From a checkpoint of a small sound classifier.
Data: trained on Morse code for random letters and digits, with fading, noise and interfering tones, 26041 training examples, 57.0 epochs.
Rows from block 4 of a small sound classifier, named by matrix and row number. Rows with one number belong to one channel. Each number is 128 + 24 x the weight over its row's rms, rounded and kept within 0 to 255. All counts start at 0.
After each channel's rows are labels from the 100 clips, of 14848, where the channel reaches its highest value: "strongest on" is what is common among them. Only what is clearly more common there than usual is listed. The data: Morse code for random letters and digits, with fading, noise and interfering tones.
# convs0: first width-11 conv, stride 2 (model.blocks.4.convs.0.weight, 144x112x11, each kernel summed), inputs 0-111
# convs1: second width-11 conv (model.blocks.4.convs.1.weight, 144x144x11, transposed, each kernel summed), outputs 0-143

convs0.75 [150  84 128 151 116 127 121 141 123 141  89 152  79  64 123 141 170 136  88 105 134 101 148 117 139 110 126 135 121 136  83 146 141 134 146 134 116  91 138 121 133 130 157 109 138 145 122 160 154 121  76 114  82 163 141  72 120  97  95 106 108 101 123 105 129 124 127 123 162 129 148 118 140 149 158 107  95 138 152 101 163  92 110 178 142 135 143 119 121 157 135  91 111 110 155 146 124 167  93 140  81 127 122 130 112  89 155 116 134 146 133 106]
convs1.75 [143 100 105 126 109 136 155 144 145 120 151 143 116 154 184 160 140 146  95 155 173 146 125 160 128 153 141  80 111 154 159 105 143 151 132 107 129 105 130 118 128 116 118 167 149  92 125 143 104 114 118 146 130 160 135 139 138 131 140 112 111 144 118 138 111 109  64 182 174  98 128 132 133  90  93 181 158 128  96 143 132 168 170 134 120 114 145  83 135 140 107 150 161 133 189 130 115 149 101 111 131 109 140 163 138 122 142  97 116 112 103 122 145 143 135  97 149 109  92 114 139 127 108 166 149 144 144 103 148 161  95 137 126 102 123  76 152 133  96 100 151 103 113 134]
strongest on: reverberation; the character "f"; the character "u"; first character: f

convs0.33 [136 138 112 173 105 134 137 123 118 116 109 135 103 132  80 121 104 112 133 109 138 117   0 133  70 124 113 157 175  90 134 127 125 132 106 138 126 131  99 137 112 139 126 106 110 145 144 125 160 107 130 135 132  96 101 141 114 120 118 116 110 116 165 117 122 131 119 146  97 129 114 144  95 147 176 111 135 107 111 129 113  93 117 131 110 118 140 133 115 110 134 150 113 108 142 116 109 161 122 117 117 173 114  97 132 140 107 139 111 150 192 123]
convs1.33 [136 110 169 106 114 137 121 147 146 155 108 146 130 152 129 153 135 118 102 110 111 131 144 140 113 137 116 145 142 135 136 130 129 105  81 139  88 134 133  92 112 154 150 128 113 103 136 103 150 143 158 136  70 106 144 142 138 124 141 105 121 154 135 154 110 163 128 106 124 125 123 145 109 140 110 155 107 128  99  37  88 115 164  99 138  72 119 114 124  95 131 137 141 135 153 121 101 146 116 107 140 127 137  93 136 143 104 164 125  64 114 136 125 138  68 102 148 136 134 133 106  21 143  99 133 126 144 141 103 166 129 117 145  97 120 150 106 154 135 147 146 132 129 120]
strongest on: tone: low; speed: fast; reverberation

convs0.4 [137  80 156 110 119 136 119 135 140 140 135  77 159 116 145  88 152 124 110 131 113 127 165 166 128 130 124 116 121 114 134 149 138 180 132  65 119 144 135 120 154 129 130 104  67 132 154 132 145 126  94 154  80 109 130  56 136  72 103 144 162 135 138 116 149 123 141 111 127  93 155 140 167 110 142 120 139  86 143 150 111 122 143 108 139 117 106 138 142 134 102 132 117 114 128 169 120 138  85  99 148  93 169 118 118 108 130 108 136 138 103 163]
convs1.4 [130 171 123 108  79 119  86 146 139 126 156 122  77  85 150 152 119 123  75 120 137  92 121 180 130 125 100 141 110 137 102 104 121 127 191 118 107 145 117  80 116 141 135 136 171 128 143 130 116 120  75  97 119 149 135 110  85 149 115  62 111 122 100 148 112 113  97 123 154 134 141 128 152 125 107 115 173 125  93 122 132 121  96 119 156 129 114  97 141  94 169 125 106  82 133 123  95 109 147 105 123 114 107 136 130  95 137 117 146 143 138 130 136 160 125  95 163 120 112 103 148 139 116 117 154  99 154 142  90 147  97 149 131 167 124  97 125 112  93 119 146 104 145 111]
strongest on: tone: high

convs0.25 [170 138  93 146 113 100 141 147 111 112  91 145 107  91 126 131 161 122 159 128 129 145 143  84  70 119 149 164 128 113 100 128  95 104 128 193  99 120 141 133 104 102 115 130 129 135 112  85 134 158 124 114 108 141 108  96 113  89 134 117 135  96 101 146 118 133 126 103 127  93  89 128  92 101 131 123 118 130 123 101 125 133 119 179  88 101 152 128  92  78 138 121 128 134 114  92 118 129 108 137 132 133 103  84 140 172 129 154 108 163  85 118]
convs1.25 [ 87 154 133 137 127 127 149 159 134 152  99 136  98  99  84 144 117  87 127 166  49 173 125  98 141 167 133 125 128 156 142 176 108 144 142 177 119 123 102 134 152 128 143 104 106 163 157 136 121 173 120 121 131 111 114 147 121 134 126 137 152 169 164 113 141 107 155 134 100 121 129 133 108 142 140 164 125 152 170 115 137 143 130 118 151 135 110 170 153 145 157 101 141 148 167 139 136 120 140 127 133 127 172 161 166  94 122 112 100 116 106 158 130 114 180  75 126 130 130 127 116 102 128 171 146 153 159 134 117 100 117 127  86 115 115 113 113 109 157 153 134  94 129  94]
strongest on: tone: middle

convs0.8 [143 106 105 115 126  79 128 144 165 158 167 153 105 116 152 145 118 165 115 107 140 118 153 137 150 147 121 158 122 165 140 148 131 119  95 118 156 118 170 107 140 135 148 149 190 101 106 151 139 116 144 175 107 173 142 118 129 143 121 120 152  96 148  99 160 122 103  91 137 123 114 159 132 166 118 143 152 144 164 141 117 131 130 169 138 150  97  99 120 126 147  54 156 117 144 108 120 126  91 134 108  95 172 150 144 128  87 125 134 142 140 109]
convs1.8 [126 143 136 108  95  75 130  93 138 130 155 185 121 105 123 120 139 162  89  95 132 102 141 123 149 142 116 108 136  86 133 107  99 106 114 115 121 109 116  63 132 120 121 130 141 110 106 107 109 113 114 116  86 146 143 146  97  88  94 108 117 119 114 145  98 141 150 108 154 115 143 135 158 132 137 161 152 113  98 103 130  99 119 128 113 100 128  97 146  88 133 137 182 128 119 150 109 130 125 148 125  66 108 152 128  52 124 138 169  92 122 135 130 142 124 125 135  84 117 140 164 157 116 118 148  95 178 122  87 142 104 154 135 160 107 119 116 146  91 114 134 155 152 108]
strongest on: reverberation

convs0.27 [128  94 112 155  85 161 117 113 110 124 103  93 119 135 134  86 113 100 133 104 147 120 129 137 150 119 141  89 126 118 108  85 125 150 150 122 122 109  79 130 110 141 109 103 113 115 149 135 103  94 122 147 129 132 108 126 100 101 123 147 171 101 128  95 136 102  95  87 124 151 162 129 121  97 128 141  87 124  87 114  91  97 146 125 159  98  47 115 136 164 119 126  98 151 140 150 150 137 116 119  93  84  92 115  95 104 117 164 118 131 116 116]
convs1.27 [124 128 148 129  92 130  83  84 143 131 145 158 160 148 107 119 150 181 114  95 115  99 128 132 143 114 135 127 149 132 104 155 126 133  97 135  98 119 105 124 110 143 136 130 138 139 128  98  91 141 103 142 139  93 110 145 129 176 122 127 137 120 141 142  84 120 146 124 115  98 128 115 155 130 118 109 127 111 110 143  78 122 146 114 145 171  94 140 101  92 127 102 123 137 139 152 135 137 118  74 175  95  84 123 134  47 125 112 127 146 113 112  92 102  99 138 150 178 114 104 151 160 141 149  90 130 104 153  55 127 116 118 137 150 111 136 130 109 146 146  82 122 143 166]
strongest on: the character "4"

convs0.46 [124 101 116 104 109  92 111 122 164 116 141 103  82  96 153 112  85 170 141 163 165 169 119 135 140 125 137 162 136 161 147 146 106 122 126 123 108 157 132 107 140  96 115 144 108 147 129 128 103 114 122 118 135 111  75 102 112 108  88 102 145 116 126 138 123 111  91  83 105 132 122 121 125 194 111 117 194 170 155 154  79 155 155 121 110 113  98 131 130 136 155 111 128 132 132 138 118 133  96 130 120  99 138  88 120 160  88 147 132 139 137 108]
convs1.46 [117 136 143 105  99 106 124 156 146 155 164 107 129 110 105 124  58 108 119 153  89 107 131 118 106 179 115 107 128  49 123  99  58  92 129 121 122 144 156 103 103 157 151  99  89 123 115 118 130  98 134 121 146 105 141 141 141  99 139 145  93 140 163 120  92 128 175  79 105 129 107  93 107  86 138 137  89 124  94 140 111 112 157 143  92 102 115 115 128  90 129 113 131 113 117  87 121 114 137 155 145 104 115  89 124 115  97 121 165 130 156 142 147 128 160 106 143 120 126 107 130 116 153 136 144  83 156 144 137 149 139 134 140 166 150 123 123 130 118 133 148 140 139 124]
strongest on: speed: medium; the character "2"; the character "j"

convs0.96 [110 126 114 148 150 142 139 117 122 110 150 166 108  99 135 138 138 107 132  89  86 114 135 137  78 161 146 116 140  82 100 157 106 135 153 112 153  96 145 135 136 130 105 131 133 106 110 101 163 140  98 118  95 124 151 114 109 116  93 165  81 151 152 121 123 130 162 131 157 105 127 127  92  83 156 134 120  95 140  75 137 106  88 152 133 181 169 156 120  82 135 106 138 143 109 123 112  95 132 154 118 143 106 125 139 131  84 126 111 102 141 177]
convs1.96 [117 124 130 119 122 110 104 110 129 149 108 126 137 128 107 155 150  59 113 143 149 138 122 139 145 106 134 130 144 172 111 127 121 137 149 112 147  95 125 144  95 111  98 155 112 157 134 188 115 131 170 114 125 144 119 110 182 110 152 133 127 146 122 106 197  86 128 161 125 149 132 157 115 170 100 122 129 128 131 129 120 181 147 122 124 158 153 149 129 120  91 128 131 105 132 114 158 119 139 139 126 122 118 138 137 183 142  89 131  88 116 148 112 119 148 118 139  76 168 113 109 129  90 137 172 146 176 113 142 104 138 118 120  79 112 151 138  77 101 107 153 167  94 105]
strongest on: speed: slow; tone: middle

convs0.55 [108 133 105 150 105  68  94  80 115 124 113  68 102 136 126  98 112  88 116 133 122 143  96 123 148 101 114  85  85 131 117  93  93 137 134 124 152  97  83  97 131  92  91  95 124 122 154 130 127 124 126 120 111  54 105 129 131 111 143 103 110 127 137 130 107 140 112 129  65 143 125 118 102 142 152  98 103 125 109 130  87  98  98 158 122 119 137 121 102 114 115 131  97 100 124 121 119 118 104 107  98 146 121 101 110 147 127 107 114  97 126 113]
convs1.55 [128  90 120 109 154 190 191 188 133 144 128 131 121 113 214 129 155 164 114 141 168 144 125 144 116 113 147 163 154 154 139 107 132 111  93  89 143 140 144 133 157 115 121 106 111 125 158 155 141 141 122 117 126 168 154 104 103 132 120 158 136 110 107 157 108 110 110 133 168 137 162 136 125 122 157 124 146 155 110 104 131  94 125 157 101  74 119  99 185 166 130 138  91 122 127 142 154 118 118 122 140 156 146 114 138 151 132 170 148  93 129 131 130 100  93 113 159 103 154 125 117 109 119 127 167 111 152 113 151 127 108 122 122 107 133 118 112 158 119 122 156 146 148 108]
strongest on: reverberation

convs0.7 [121 134 102 142 145  68 121 115 153 113 119  91  81 100 171 105 144 116 114 100 134 157 130 158 146 129 111 106 138 126 145 128 132 113 119 143 127 128 122  68 174 112 127 110  95 131 125 107 138 136 101 148  89 133 107  65 107  73 108 161 166 111 161 142 115 125  91 106 126  95 128 161 136 179 148 135 170 125 142 141 126  93 129 137 117 138 120 131 123 156 119 136 120 124 151 173 124 149 101  96 139 160 141  84 121 123  98 143 116 107 166 137]
convs1.7 [114 157 155 134 130  88  86 132 110 153 146 112 126 101 138 143 109 112  89 114 136 118 134 140 145 162 118 124 118 135 131 114 122 118 162 118 112 148 149 141 136 142 116 107 168 140 103 146 135 104 109  90 141 127 145 149 121  99 153  82  89 132 165 156 128 141  98 101 149 159 144 133 132 125 122 156 147 112 143 112 157 142 134 156 127 120 124  96 151  63 132 140 122  78 100 117 110  87 165 122 118 135 117 135 151 106 144 134 178 154 184 194 148 131 111 128 149 109 156 138 138 119  94 113 137 105 169 183 140 146 134 192 129 153 129 111 116 104 113  93 151 161 127  77]
strongest on: tone: high

convs0.111 [148 153  99 191 112 118 121 114 140  89 102 121  91 101 126 119  99 130 124 104 133 131 118 105 147 131 157 141 131 129 110 132 125 161 156 129  74  94 136 113 153 122 113  90 108 114 131 118 131 121 121 138 119 134  70  97 106  92 137 150 145  99 119 108  95 103 110 143 151 139 141 169 128 129 138 138 115 145 148 114  75 107 139 152 135  85  73 115 116 123 141 127 103 178 134 125 108 153  89  91  97 112 116  56 114 132 109 136 104 125 102  99]
convs1.111 [140 129 168 124 176 102 128 136 130 176 122 130 142 155 114 139  97 106 153 164  80 143 152 130 110 121 169 140 137 146 132 167 101 176 128 142 129 139 103 141 154 130 149 134 128 149 130 100 148 130 105 164 152  82 113 182  65 122 128 130 154 156 178  97 161 130 139 161 120 145 155 122 130 113 153 142 109 160 139 134  92 154 150 129 112 130 137 135 142 132 148 125 150 190 139 156 108 161 126 105 149 146 144 148 134 116 147 101  86 155 100 131 106 102 130 100 108 174 157 129 145  77 132 170 107 132 108 139 145 113 143 175 115 116 144 156 110  96 144 127 122 148 139 130]
strongest on: tone: middle; reverberation

convs0.138 [136 103 149 159 134 134 128  99 123 152 117 126 131  82 126 139 139  92 143 148  76 144 126 107 146 126 121 109 132 106 104 114 168 143 107 123 152 137 131 128 153 128 116 125 117 124 154 146 129 172  53 124  70 123 156  58 163 114 122 134  99 126 147 159 140 141 181 164 158  60 114 154 136 103 111 108 110  84 114 107 137 127 120 171 137 129 156 133 122 126 108 145 119 110  97 152 157 144 132 124 149 155 117 133 123 122 141  84 126 112 136 106]
convs1.138 [122 138 138  96  85 108  92 122 136 151 114 105 109 152  82 133 125 126 129 145 142 208 135 108 113 150 148 119 131 117 108 151 168 110 158 159 111 132 131 170 123 121 131 133 147 172 147 138 148 184 150 106  88 171 161 137 139 131 158 113 137 162  92 162 121 165 113 182 136 167 105 149 136 139 139 191 142 147 153  89 176  93 108  97 137 121 150 126 147 105 140 135 145 130 122 112 141 136 156 110 111 127 146 122 114 111 150 178 153 121 131 159 127 186 130 122 142 123 116 145 134 180 149 156 115 147 140 128 122 138 126 151 125 128 117 132 160 104 117 101 153 119 126 110]
strongest on: tone: high; speed: fast; the character "9"

convs0.5 [145 155 125 155 115 147 143 107 127  91  76 161 105  88 100 128 145  99  88 111 126 137 113 150 134 114 147 133 135 119 119 122 123 163 142 128 111 153 117 139 142 118 120 185 155 137 128 119 103 118 109  91  99  72 179 115 127  99 122 106 108 118 131 162  99 165 141  98 132  89 122 131 127 114 139 119  93 140 101 134 135 104 144 180 109 186 151 140 128 143  99 135 108 145  92 151 161 165 110 158  98 143  83 123 151 104  85 131 118 127 132 153]
convs1.5 [124 119 134 134 156 158  84  57 110 157 138 131 115 152 130 142 150  98  98 117 123 124 131  94 124 154 143 130 151 143 132 113 150 132 156 145 123 143 150 163 140 140 119 156 149 120 128 146 140 157 141 130 173 103 122 149 147 161 167 133 155 127 150 169 142 123 137 128 119 157 125 147  97 135 108 136 138  72 158 175  93 135 131 106  83 151 101 147 153 149 118 120  85 148 114 123 180 121 123 162 172 151 110 155 138 137 125 110 156 129  98  91 150 101 156 139 125 110 153 129  88 152 152 129 128 145 167 162 164 126 162 116  74 107 104 128 126  91 160 156 166 133  94 141]
strongest on: reverberation; speed: slow

convs0.72 [118  87  79 148 134 183 143  83  95  93  97 115 124 143 131  83 100 109 116 132 117 113 137 143 142  97 131 108 135 109 112  91 101 151 118  93 129 125 125 108 141 131 138 124 147 139  90 111 123 105 126  96 151  47 125 111 142 133 106 115 141 128 138 145 141 136 127 105 111 140 148 129 123 107 141 147  77 108  71 104 130 102 134 129 144 110  92 110 104 172  83 118 109 131  63 151 125 133 117 148 127 165 114 131 119 107 121 142 104  88 131 109]
convs1.72 [119 123 119  98 122 137 117  67  96 121 132 142 117 141 131 117 201 168  96  95 142 103 121  96 114 136 142 135 138 161  96 104 140  99 124 140 108 129 133 143 137 116 125 133 138  88 157 117  98 103 121 107 148  93 101 118  93 149 116 104 111 112 139 135 111 107 129  77 127 123 117 135 132 124 119 119 139 115 138 160  97 110 109  59 102 149 119 164  90  98 104 129 110 118 106 155 153 128 113 113 157  87 120 143 126  65 113  91 134 137 121  89 125  91 118 155 135  92 105 127 110 145 166 134 122 123 104 144  41 132 128 108 107 117  98 105 117 110 158 134 123 118 131  92]
strongest on: speed: fast; tone: high; reverberation; the character "z"

convs0.0 [124  84  86 147 150  85 109 100 144 128  96 158  89 107 107 106 153  75 103 109 105 135 145 122  95 124 131 106 155  98 115 123 138 137 158  88 153 139 100  96 105 166  89 105 124 109 134 121 169 147 122 136  90 126 172 127 130  98 125 151 134 109 109 142 132 163 164 139 168 143 106 149 120 136 155 131  94 129  95 120 153  76 105 123 137 182 133 139  96  95 111 106  95 157 100 136 118 113 139 112 128 128  88 142 138 143 109 111 122 101 109 121]
convs1.0 [107 109 151 131 136 132  94 143 146 130 140 117 158 128 134 119  93  57 148 148 132 126 135 149 113 154 136 153 136 134 127 102 152 135 150  63 170 126 133 161 114 142 128 137 113 150 115 122 158 150 161 126 129 139 169 126 159  98  92 116 110 175  98 134 161 115 123 144  94 153 130 144 118 131 101 144 137 144 155 137 132 137 136 190 125 108 105 136 136 123 126 139 118 161  97 118 182 113 164 163 148 137 114 184 124 151 147 114 113 111 130 148 153 135 152 112 123  94 117 128 144 111  95 151 144 145 175 119 151 141 105 178 118  70 122 134 159  72 120 115 133 187 123 119]
strongest on: speed: slow; reverberation

convs0.120 [132  82 129 119 153 133 172 165 146  81 131 143 140  87 144 114  92 116 124 107 111 128 163 176 149 158 150 115 134 101 150 147 117 104 117 161 127 135 129 137 134 137  85 142 137  71 130 132 135 137  82 154 126 132 102 114  83  90 128 133 121 108 146 129 111 145 138 120 106 125 153 147 129 118 135 149  88 139 123 132 131 102 104 168 137 158 136 117 153 126 116 105 153 143 136 148 128 178  98 169 163 134 101 150 114 130  49 159 135 103 150 163]
convs1.120 [131 122 157 111 108 118 125  89  82 160 107 133 142 105 109 144 143 133 101  85 104  85 100  98 121 137 111 137 157 121 150  78 136 118 166 123 118 126 118 143 100 134  86 121 150 131 105 135  72 114 108 144 163  82 116 128 130 158 135 117 117  91 113 116 154  89 120 121 127 135 121 133 150 117 106  79 104  99 148 168 107 153 125 122 123 125 141 149 125 119  88 116 121  94 123 165 138 117  94 115 142 108  74 149 157 125 101 104 132 161 147  91 129  93 107 128 104  92 139 151 144 139 119  98  88 113 123 127 119 102 143 101 132  70 106 100 109  71 157 154 106 122 102  95]
strongest on: speed: fast; the character "h"; the character "7"

convs0.69 [131 129 115  94 158  51 114 122 160 110 121 118 133 125 136 118 106  86  96 116  78 107 116 148 135 156 111 122 124 117 159  80 151 113 118 162 142 122 105  96 149 120  95 107 116 105 127 114 141 155 131 140 106 135 113 142 153 102 131 177 136 102 152 127 132 122 139 108 114 139 120 160 112 148 143 164 113 131  75 132 116  83 127 180 110 120  98  68  79  91 113 106 122 141 142 132 110 133 129  90 152 126  88 133 143 140 117 137 124 113 160  91]
convs1.69 [ 93 125 127 115 120 127 100 142 132 114 155 139 167 115 123 111 116 127 159 127 167  85 147 168 142 124 131 132 116 110 115 113 144 145 148  98 123 136 131 159 104 140 150 107 120 123 109 132 153 138 176 102 101 118 161 103 164  99 126  91 101 163  94 100 108 158 121 117 137 145  98 133 140 139 144 135 102  93 161 106 104  89 143 205 147 146  95 108 136 103 131 131 130  86  95 121 158 115 177 114 125 104  87 115 165 132 147 127 159 153 162 152 107 157 109 124 150  99  94 129 161 146 123 138 106 143 143 126 105 119  87 146 160 149 130 165 146  79 104 114 109 172 147 160]
strongest on: speed: slow

convs0.114 [136 139 160  92 102  83 133 119 147  98  93  98 107 122 133  95 114 111 116 141 124 153 126 145 122  87 133 109 125  96 136 106 137 158 129 127 115 146 117  90 155  79 120 116 132 185  96 126 125 140 123  74 116  83 168 149 141 141 162 152 163 131 125 146 112 130 143 113 120 131 151 156  90  66 126 108 146 113 118 114 118 101 162 116 111 101  79 137  90 104 134 125 142 181 114 143 130 109 109 108 137 122  79 106 100 142  90 138 116 107 124 116]
convs1.114 [123 122  72 141 113 128  99  84 143  78 163 154 132 101 119 154 134 143 108 132 172 125 127 181 145 126 140 114 106 172 112 151 141 139 119 131 114 150 128 131 114 120 139 126  94 101 129 129 126 136 148  99 102 130  70  92 160 141 103 178 118 139  95 113  76 129 139 139  86 155 108  97 155 128 117  94 132 127 120 115 129 145 133 159 111 174  98 131 124 128 134 137 115 133 135 107 164 121 106 149 133 126 137 129 134 123 152 136 149  91  89 119 163 117 151 124 153 113  88  87 118 138 111 132 162 141 165 100  92 110 103  46 107 157 120 118 157 142 114 114 141  87 105 125]
strongest on: speed: medium; clipping

convs0.118 [122 110 110 136 137 103  78 126  86 109 116 114  85 133 118 104 120 100  88 116 119 104 132 116 125 112 143 105 104 137  86  80 120 170 144  70 125  89 110 121 115  97 108 138 165 150  99 122 122 115 113 116 107  93 136 146 151  98 142 127 128 122 132  93 164 137 135 161 131 158 142 110 113 125 140 143  78  80  94 166 109 124 155 121 139 129 133 100 137 100 118 127 100 122 134 113 109 106  95 134  70  78 106 131  99 133 106 113 120 106 118  80]
convs1.118 [114  99 107 133 141 194 151 119 130  90 113 121 123 154 184  62 158 133 103 127 172 128 128 107 122 110 126 130 131 205 160 122 152 115 102  94 116 147 151 153 124  89 114 123 142 126 123 164 127 140 143 114 121 144 168  90  96 136 129 135 110 116 124 109 138 104  86 141 156 125 116  91 120 127 164 144 130 165 151 136  91 135  99 100 121 137 102 106 136 132 111 119 117  86 141 165 177 133 149 136 144 111 122 159 122 152 138 152 133 135 129 150 101 145 117 171 176 115 108 176 118 163 117 142 123 127 136 129 161 142 106  70 119 128 111 104 104 116 132 165 115 130 138 140]
strongest on: reverberation; tone: high

convs0.74 [ 96  94 114 102 126 129 133 128 141 114 130 184 107 118 115 101 138  96 180 114  98 139 110 126 120 129 168 105 103 120 101 171 124  91 140 133 174 154  87 163 106 151 115 123 116 102 143 148 130 108 115 147  92 126 160 127  97 123  79 163 123  90 160 133 111  79 189 112 110 143 119 117 118 106 157 108  98 133  99 126 119 105  84 112 169 135 137 145 127 101 117  78 115 140  88 109 135 115 127 146 128 116 124 145 136 124  94 118 125 110 117 159]
convs1.74 [131 123 146  96 105 152  68  82  88 135 118 127 130  92 110 135 141  96 118  80 120 133 132 123 136 143 114 150 120 130 107  53 144 126 148 114 117 126 130 105 133 121 109 154 120 138 106 135  88 109 119 129 162 129 159 120 152 126 111  93 121 121 112 141 155  92 124 107  69 145 142 158 110 152  96 123 147 120 156 145 147 116 136 124  97 111 142 135 118 115  82  95  88 128 138 106 142  79 130 147 137 131 118 159  95 119 119 107 130 127 135 122 164 123 110  96  90  52 119 112 116 113  89  81 130 101 159 114 118 132 117 132  90  89  94  79 127 110 128 124 144 163 103 111]
strongest on: speed: medium; tone: low

convs0.89 [131 116 132 108 138 118 109  60 114 122 104 125 133 130 139 109 128  33 107 104  89 110 126 123 140 145 137 104 121 122 130  88 136 142 145 104 122 103  82 123 129 119 101 125 117 110 112 125 129 125 125  98  98 117 124 129 142  84 152 165 138 105 132 121 130 109 144 124 135 132 138 137 135 122 145 141  75  99  42 126 139  56 120 145 150 117 112 112 105 144 126 135  89 156 111 121 138 142 130 108 122 130  52 136 130 127 131 125 113  99 123 136]
convs1.89 [120 136 174 140 129 117 110 126 162 152 177 145 184 118 122  98 128 146 131 139 156  46 145 161 145 120 161 110 143 110 120 120 129 121 132 100 109 122 144 153 149 149 158 154 155 149 118 115 126 158 134 151 126 106 127 142 134 112 121 114 131 156 128 132 129 120 129 127 129  85 148 137 124 114 123 106  77 105 113 109 113  95 157 177 158 136 111 145 123 124 145 106 137 133 115 134 156 107 149 133 170  95  65 128 154  89 136 136 148 148 165 156 105 160 147 145 171 143 130 122 150 148 120 159 136 131 143 143 134 156 158 158 146 142 146 181 153  69 112 107 108 184 149 153]
strongest on: tone: high; speed: slow; the character "4"; the character "x"

convs0.13 [144 143 127 150 110 132  98 147  92  84 113 158 124 138 143  96 146 111 146  87 124  78 135 144 119 109 139 143 133 141 135 141 136 187 145 148 116 104  66 138  82 111 134 124 106 150 107 115 124 117 142 115 146 147 124 141  89 139  90 147  75 133 113 100 129 123 144 159 125 138 124  87 128 126 136 138 113 108  99 164 125 134 141  82 137 137 112  91 143 117 134 140 122 123 151  94  94 104 129 160 108  69 155 111 129 148  74 183  89 125 141 131]
convs1.13 [116 141 110 161 109 130 111 149 166  92 128 162  92 135 116 126 107 155 104 144 159  64 145 150 125  80 142 146  85 157  94 111 106 121 130 155 132 141 113  89  73 105 115 156 115 141 147 122  92 140 108 121 163 121 129  89 152 146  90 159 133 124 122 165  89 132 121 132  98  85  76 168 114  96 101 118 117 146  96 151  93 146 133 130 143 118  95 103 116 134 111 127 105 148 137  99 145 106 130 149 119 122 110  76 134 166 122 127 128 143 100  89 104 122 122 151 128 132 107 105 110 139 116 148 164  92 135 127  84 109  94 109 157 124 155 174 130 130  99 134 121 110 145 147]
strongest on: reverberation

convs0.125 [109 105 130 154 164  88  89 144 128 126 145 152  99 104 155 168 150 142 118 109 130 149 125 141 109 145 131 109 134 145  94 135 132 152 143  69 112 108 164 134 141 101 165 178 158 158 110 139 101 135 164 123  86 172 151 135 104  89 140 108 125 136 125 123 142 149 143 148 162 148 111 120 119 124 115 142 147 116 139 116 129 143 133 137  96 161 122 137 147 147 135 110 140 105 119  87 112  85 122 183  52 100 122 151 104 130  73 114 129 144 116 122]
convs1.125 [116 114  98 158 168 118 183 125 166 108 160 139 128 117 189 153 136 147 111 141 132 130 153 131 124 117 141  44 129 165 122 143 103 156 139 118 108 149 150 112 102 144 141 124 112  81 108 145 160 133 182 118  79 103 161 112 114 115 121 131  70 122 115  92  95 152 137 165 160 140 150 113 154 139 121 109 145 132  84  95 128 116  81 133 133 111 128 131 131 129 125 176 135 143 111 136 124 118 121 124 167 128 158 124 131 148 146 136 113 100 108 132 126 143 126 125 143 105 114 126 166 169 121 143 180 157 156 105 147  85 105 129 143 156 149 131 130 138 130 112 161 140 160 106]
strongest on: speed: medium; the character "g"; first character: g

convs0.107 [149  47 125 162 144  93  90  99 126 135 148 134  99 100 122 160 132 121 139 113  92  90 118 117 127 149  66 132 130 130 131 118 137 159 109 139 138  83 141 128 124 132 133 136 130 131 127 112 154 131 117 154  76 142 127 104 107 125 109 105 128 103 144 132 147 128 153 180 157 100 126 158 121 108 112 121 118 116 111 103 131 103  92 182 155 132 166 136 108 103 145  76  90  80 136 134 108 135 126 127  94 149 129 145  99 148 118 106  99 101 160 111]
convs1.107 [ 95 136 148 114 134  70 106 136 147 119 135 171  85 164 111 125 199 153  87 134 144 158 143  83 121 118 145  99 133 126 129 122 139 128 132 109 130 125  78 108 140 142 137 129 147 159 144 129  97 134 141 132 118 160 173 145  97 135 133 108 131 170 128 171 125 184 109 130 178 121 131 166 121 142 119 170 153 153  78 108 143 110 132 120 165 121 129 120 155  77 109 157 146 122 105 155  88 135 144 120 110 135 145  91 137 115 144 169  95 123 130 141 126 152 116 172 137 102 129 155 165 153 121 145 128 122 134 149  62 136 127 144 132 133 114 145 141 103 124 112 133 146 139  96]
strongest on: reverberation

convs0.121 [ 64 177  91 149 119 110 143 125 110 114 111  87 115 152  86 124 138 113 119 104 119 101  77 112 108 111  98 144 170 124  92 100  90 171 144 151 146 124 104 140  87 116 110 101 109 170 121  90 144  99 146 118 161 112  76 137 129 126 158 124 144 116 132 130 109 125  76 131 110 140 141  79  93 141 159 113 131  88 107 164 143 125  96 119 119 128 133 151 130 108 134 131  99 102 137 125  93 132 104 106  97 142 134 107 130 132 129 140 125 120 165 128]
convs1.121 [128  99 156 123  92 193 153 153 160 156 102 123  88  74 142 154 119 141  77 116 143  93 145 130 110 139 142 154 143 165 146  78  92 156  91 132 118 159 129 144 121 156 119 135 112 136 150 154 127 138  89 118 171 138 137 128 108 136 117 146 139 126 113 175 111  77 122 135 129 109 122 136 138  89 124 138 111 136  88 150 116 144 142 139 120  94 134 116 122 126  96 147 120 119 141 100 143 114 113 148 142 154 115  98 136 208 102 133 148 132 108 103 141 104 126 125 160  98 118 111  86 102 129 123 158  75 159 127 152 153 143 117 154  87 111 106 106 135 108 141 118 139 142  88]
strongest on: tone: low; reverberation; speed: slow